Rows from block 3 of a small image classifier, named by matrix and row number. Rows with one number belong to one neuron. Each number is 128 + 24 x the weight over its row's rms, rounded and kept within 0 to 255. All counts start at 0.
After each neuron's rows are labels from the 100 images, of 14848, where the neuron reaches its highest value: "top examples" is what is common among them. Only what is clearly more common there than usual is listed. The data: dead-leaves pictures: piles of overlapping shapes. In brackets: how many of the 100, against the usual share in percent.
# fc1: MLP up (model.blocks.3.mlp.fc1.weight, 256x64), inputs 0-63
# fc2: MLP down (model.blocks.3.mlp.fc2.weight, 64x256, transposed), outputs 0-63

fc1.47 [140 180 145 146 103 123 168 128 100 121 183 102 131 203 147 134 121 156 122 140 138 136 131 116 175 166 116 179 101 163 136 132 108 134 162 144 115 161 132 131 107 147 113 103 164 126 114 101 101 135  99 118 117  99 126 107 126 146 137 121 126 137 114 117]
fc2.47 [101 145 122 163  98 145 148 126 133 151 110  85 140 103 133 112 107 140  50 140 127 118 165 156 113  94 110 145 124 114 193 111 156 132 112 159 137 142 165 121 127 119 123 139  85 101 130 145 146 116 139 151 159 125 144 123 155 120 112 105 151  93 108 106]
top examples: shaded (77 vs 50.2)

fc1.83 [127 135 133 113 148  80 155 170 132 118 208 157  85 155 132 117 109 142 113 104  88 157 140 128 115 140 143 123  82 142 152 133 140 100 140  95 134 158 129 115 119 132 114 128 153 139 146  84 156 147 106 129 112 123 177 125 132 156 147 114 122 114 133  92]
fc2.83 [116 180  71 154 148 131 121 128 141 126 134 110 108 166 117 126 133 139  69 137  94 123 141 159 116 157 119 123 127 112 148  75  98 129 127 111 120 131  98 158 165 149 110 133 101 141 119 122  86 166 101  95 153 144 129 112 120 146  92 157 103 115 130 156]
top examples: grey (40 vs 14.4)

fc1.176 [121 148 137 162 112 149  96  97 111 114  54 133 120 146 132 156 152 128 118 161 128  90 151 128 101 121  97 133 150 106 159 139 126 130 137 139 127 189 140 114 157 153 168 131 140 113 115 121 123 123 115 126 160 142 128 137 183  98 125 149 115 102 119 184]
fc2.176 [105 157 173 112 119 138 156  94  87 102 141 115  94 131  93 121 117 159 127 138 120 137 126 114 115 133 137  88  88 171 147 151 101 128 132 127  80  89 115 112 130 131 127  90  75 116 150 136  92 167 122  93 133 137  93 120 145 128 123 114 138 128  96 163]
top examples: mixed sizes (79 vs 33.4)

fc1.15 [141 152 151 136 115  90 145 147 119 175 130 118  94 122 136 109 129 138  72  96 138 201 124 113 104 115 130 117 141 131 139 113 116  90  80 141 118 117 154 143 104  86 113 142 113 152 141 125 118 145 134 166 152 130 142 173 133 179 126 148 125  98 144 117]
fc2.15 [133 110 142 173 114 153 122 141 100 119  83 106  97 163 132 119 114 116 138  80 143 115 104 131  97 144 129 137 123 143 101 116  83  87 101 151 155 135 112 162 149 150 121 136 125 117 122 157 109  88 106 145 124 201 136 138  82 123 127 144  88 135 138 129]
top examples: vivid (54 vs 14.3)

fc1.10 [126 132 144 169 144 180 176 137 174 142 111 164 121 111 129 191 154  90  97 154 124 126 139 129 153 151 161 111 135 135 141 113 122 128 109 134 199 143 109 156 139 118 127 138 108 114 134 147 115 121 151 132  94 117 137  97 107 130 120 115 113 131 128 177]
fc2.10 [126 120 165 156 125 106 183 107 133 127 138 136 150 182 123 119 157 150 148 133 139  95 112  93 121 105 133 116  99 120 148 127 122 116 126 116 144 129 131 128 160 145 115  96 111 116 105 139 131 175 197 132 108 138 166 166 153 123  88 111 137 128 174  94]
top examples: grey (54 vs 14.4)

fc1.203 [139 133 117 141 114 128 165 162 121 105 194 103 117 154 133 118 110 161 115 150 113 125 165 126 144 130 172 154 107 188 129 127 144 128 157  91 112 191 163 121 114 114 106 121 132 102 104 118 145 157 129  96 106 131 136 105 132 179 134 112 118 123 132 128]
fc2.203 [139 129  93 164 114 140 140  95 132 130 113 121 132 139 146 148 110 141  92 126 144 131 177 177 149 166 130 186 149 153 163  73 125 163 119 139 147 139 147 136 167 142 125 133 118  98 124 146 101 148 111  91 131 112 149 114 151 169  98 120 156  97 120 132]
top examples: grey (35 vs 14.4)

fc1.149 [123 186 136 151 133 138 126 123 114 160 108 121 109 141 119 138 135 134 140 168 142 115 163 115 112 112 123 135 136  85 102 117 137 127 169 168 135 143 122 133 166 153 150 135 135 138 141 129  65 109 149 202 135 112 105 142 117  73 105 138 134  88 127 142]
fc2.149 [128 108  97 149 126 142 130 134 141 157 127 156  94  84 148  97 111 128 177 148 178 129 128 109 129 134 162 149 120 131 149 127 103  87 103 113 182 128 108 107 131 122 123 136 101 118 181 129 148 140 157 134 105 114 103 124 181 108  97 148  99 115 150 155]
top examples: mixed sizes (70 vs 33.4); earthy (33 vs 14.4)

fc1.45 [125 157 133 108 101 127  75 124  97 146 100 133 119 117 110 129 134 171 139  84 119 102 112 119 156 164 119 181 107 167 129  83 113 145 123 101 128 157 106  94 128 132 122 135 107 120 108 140  82 153 145  87 151 162 121 130 103 125 112 140 108  82 147 136]
fc2.45 [142 106 150  74 113 107 116 130 132 121 125 120 186 141 131 136 164 105 125 120 159 134 139 112 144 138 139 176  91 129 126  95 153 139 106 114 169 139 134 157  94  72 162 141 146 145  76 148 119 140 181 122 149 139 123 122 131 139 118 136 136 164 121  98]
top examples: large pieces (62 vs 33.4)

fc1.254 [123  69 129 163 175 119 142 125 118 120 158 135 138 157 108 123 115 112 130 115  78 159 152 164 127 161 145 104 154 131 157  88 140 137 128 112  78 128 149  96 149 144 122 143 142 148 122 113  82 149  96 136 139 145 120 164 151 123 129 158 155 133 167 101]
fc2.254 [159 124 131 153 163 117 126 129 114 114 117 125 130 141  85 134 115  97  94 109 123 139 157 128 114 113 188 146 146 171 118 166 160 112 143 122 129  96 145 128 147 145 132 156 134 153 125  96  98 125 131 116  91  94 119 198 111 118 120 144 152  87  85 147]
top examples: shaded (79 vs 50.2); large pieces (71 vs 33.4)

fc1.93 [122 157 148 123 165 129 137 115 124 120 198 126 112 118 159 160  95 134 118  61 115 150 133 142 124 156 131 133 125 133 147 102 175 142 126 112  87 142  92 107  90 120 139 161 169 114 143 117  98 128 100  95 160 141  98 143 114 156 107 133 139 122 139 132]
fc2.93 [138 127 165 155 167 150 115 144 115 126 137 119 126 143 102 113 131 182 110  93 119 123 145 158 169 174 155 113 136 141  95 102 105 115 128 104 137 116 151 180 147 138 158 162  98 155 113 149  61 120 122 145 107 124 127 133 148 111 117 123 116 114 124  83]
top examples: shaded (79 vs 50.2); large pieces (75 vs 33.4); grey (32 vs 14.4)

fc1.252 [146 165 129 135 127 126 152 148 137 122 130 133 111 157 112 121 154 151 118  74 133 155 154 133 133 107 145  84 162  96 118 156 109 118 123 113 102  86 140 125  93  90 105 128 108 173 135 134  89 160 135 153 120 145 139 121 110 140 109 157 101  74 157  81]
fc2.252 [166 127 148 150 166 152 153 113 144 113  90  96 118 131 131 139 134 118 163 109 125 142 171 121  90  90 186 140 119 153 125 123 155 192 110 143 152 133 125 138 144 142 163 117 121  92  82 152 100 112 122 159 110 127 109 122 140 146 139 161 107 113 155 124]
top examples: dark (35 vs 13.7)

fc1.116 [144  97 121 149 125 152 130 173 120 130 138 145 123 145 108 157 112 116 115 135 160 136 155 151 124 112 178 151 150 148 115  85 161 116 177  59  94 124  94 118 150 159 129 118 150 136 102 147 124 106 152 123  99 156 119 102 145 124 144 130 166  86 119 143]
fc2.116 [135  95 139  93 115 115  80 132 131  96  98 129 138  94 124 141  88 156  96 113 141 138 126 114 156  65 143 127 171 103 130 138 117 147 119  88 144 107  98  78 151 162 118 137 120 133 102 138 145 145 135 130 101 169 148 133 157 150 136 125 164  95 113 118]
top examples: large pieces (66 vs 33.4)

fc1.57 [136 108 148 108 140 129 160 140 114 130 160 149  93 129 167  80 158  95 134 113  90  98 121 157 134 100 162 156 170  89 139 103 137  96 110 130 133 140 138  95 100 107  91 135 119 140 123  82 141 133 167 128 145 122 164  84 138 134 100 114 119 132 101 145]
fc2.57 [141 110  95 132 114 135 129 113 192 134 136 115 110 147 123 138 141  73 108 111 109 151 149 118 161 138 107 110 144 135 133 143 102 149 148 140  89 118 126 117 151 195 144 139 103 125 159 102 130 137 143 111 163 150 137 132 181 133 100 146 162 172  97 113]
top examples: grey (42 vs 14.4)

fc1.81 [158 107 134 144 131 160 139 150 149 196 125  83 145 127 140 115 132 103  69 145 108 122 151 130 134 122 103 132 110  82 156 135  95  86 127 157 133 110  86 151 130 141 166 115  83 159 108 158 109 138 143 117 153 135  98 143 108 127  97 127 136 116 131 118]
fc2.81 [111 147 103 117  90  99 126 145 114 108 145 137 156 107 145  97 100 105 129 163 128 112 147  99 139  98 125 149 141 124 122 176 106 157 120 124 134 133  93 144 155 163 112  71 119 127 123 105  99 158 153 132  94 170 194 155 118 121 143 153 114 111 106 116]
top examples: grey (49 vs 14.4)

fc1.194 [101 142 142 165 176 154 123 135  81 132 148  95 128 162 106 136 120 114 135 120 131 114 104 123 146 151 149 144  88  73 141  94 123 141 122  91 113  90 116 145 113 119  92 101 141 113 154 164 111 128 154 146 164 105 123 143 167 116 170 110 138 146 132 162]
fc2.194 [164 113 131 151 114 147 103 155  62 148 122 100 164 165  85 109 130 118 126 135 127 142 129  95 136 128  82 128  95 115 146 121 118 109  92 103 113  92 138 143 125 128 132 160 124  85 118 126 153 123 145 146  90 127 160 158 113 116 162  98 159 162 145 151]
top examples: dark (31 vs 13.7)

fc1.75 [129 103 110 156 133 141 140 117 150 143 130 162 125 131 122 129 155 121 134  97 110 138 149 155  76 138 157 160 163 124 150 135 101 104 130 158  72 141 110 151 128 184 131 149 122  80 147 111 146 119 128 119 147 108 107 115 128 185 122 136  63 128 120 105]
fc2.75 [120 140 101 143  96 141 138 120 141 165 139 107 137 103 135 118 142 112 147 142 189 158 143 132 147 136 125 146 147 116 116 149  90 117  63 138  87 123 140 121 148 124  92 160 139 144  97 122 197 127 145 129 122 113 102 111 118  97 105 114 110 183 113 116]
top examples: vivid (48 vs 14.3)

fc1.241 [117 159 107 102 149  88 140 161 120 123 174 129  97 134 114 133 147 141 106  91 120 114 150 114 142 111 162  88 159  78 114 125 117 130 105 106 130 117 173 138 155 137 151 137 136 146  99 131  87 136  84 123 124 200 128 110 123 136  98 140 158 137 118 114]
fc2.241 [123 143 117 175 130  73 120 115 113  99 111 182 139 153 119 129 141 101 146  81 134 106 126 157 119 124 190 142 159 110 132 140  95 117 143 117 152 110 146 135 139 130 116 169 124 174 149 106 123 136 113 118 137 140  94 123 129 125 107 101 132 160 153 183]
top examples: large pieces (62 vs 33.4)

fc1.35 [ 97 153  87 106 116 138 122 145 106 148 138 153 101 123 175 118 153 159 114 129 163 184 115 118 113 129 110 112 156 106 110 145 130 129 132 146 114 155 150 148  73 134 118 130 171 129 113 120 118 120 164 154 132  85 137 163  82 109  72 112 116 132 132 121]
fc2.35 [106 122 112  97 137 113 105 132 166 126 103 137 144 132 148 149 142 138 123 124 124 158 150 173 122 141 204 128 126 152 154 128 105  83 160 158 132 120 119 133 121  83 112 154 139 130 129  85 106 189 151 151 141 134  84 139 124  91 122 118 121 101 120 149]
top examples: large pieces (69 vs 33.4); earthy (38 vs 14.4)

fc1.79 [100 116  96 140 147 137 129 176 103 143 171 158 109 169 183 156 139 119 109 143  87  97 142 118 135 133 144 143 123  90 125 112 111 122 135 150 108 108 138 118 119 120 137  96 147 131 145 140 176 118 103 120 140 190 137 131 126 135 137 104 118 194 116 136]
fc2.79 [156 144 141 165 162  99  66 144 115 104 129 124 134 162 138 128  87 120 141 143 113 112  91 110  65 140 114 116  92 143 150 111 130  98  96 112 136 131 119 158 153  97 154 133 138 115 125 111 170 107 121 108 148 169 130 157 133 124 154 100 146  96 105 116]
top examples: vivid (63 vs 14.3)

fc1.161 [151 157 148 178 129 216 138 144 144 126  91 155 110 106 155 154 102 168 134 123 137 122 142 123 109 143 123 120 108 146 137 137 128 140 174 140 189 152 157 123 129 125 123 154 148 155 105 145 128 100 142 110 120 105 127 124  97 144 140 161 125 132  94 134]
fc2.161 [145 150 153 141  97 174 121 136 109 140 145 173 151 146 124 130 130 152 172 122  88  90  84 154  96 119 154 139 138 113 129 106 126 105 120 132 105 116 121 153 116 110 148 106 140 124 102 108 126  94 138  94 102 106 142 133 160 151 170  91  96 137 183 145]
top examples: shaded (81 vs 50.2); earthy (57 vs 14.4)

fc1.188 [112  88 129  42 119 148 139  97 123  74 165 150 124 122 175 150 136 135 116 129 141 148 135 117 150 109 147 120 127  99 184 112 136 115 125  82 138 130 117 150 102 113 122 126 127 120 118 155 135 128 126 135 137 144  81 156 162 148 138  98 116 129 107 154]
fc2.188 [132 135 116 131 178 128 131 120 130 133 137 113 137 179 165 125 102 163 167 141 120 162 134 124 113 117 165  82 144 133 118 129 131 115 132 113 141 138 110 127 146 123  97 178 171 125 157 132 135 117 140 126 115 112  86 189 147 133  99 173 114 153 158  86]
top examples: grey (47 vs 14.4)

fc1.121 [142 135 109 143 104 117 136 139 101 111 163 118  83 164 160 128  95 140  92 126  86 130 104 112 169 132 109  81 129 175 138 157 142 175 141 125 123 105 125 129  78  87 105 123 107 147 153 134  94 121 137  91 116 112 161 119 150 130 119  94 146 107 140 126]
fc2.121 [104 110 121 150 151 155 109 143  90 145 137  79 109 120 116 143 116  99  81 139  73 132 151 118 119 105  87 112 130 110 140 111 102 141 177 121  95 109 182 118 129 129 111  75 120 144 125 129 116 144 146 102 106 124 114 107 165 110 159 116 125 134 163 151]
top examples: vivid (60 vs 14.3)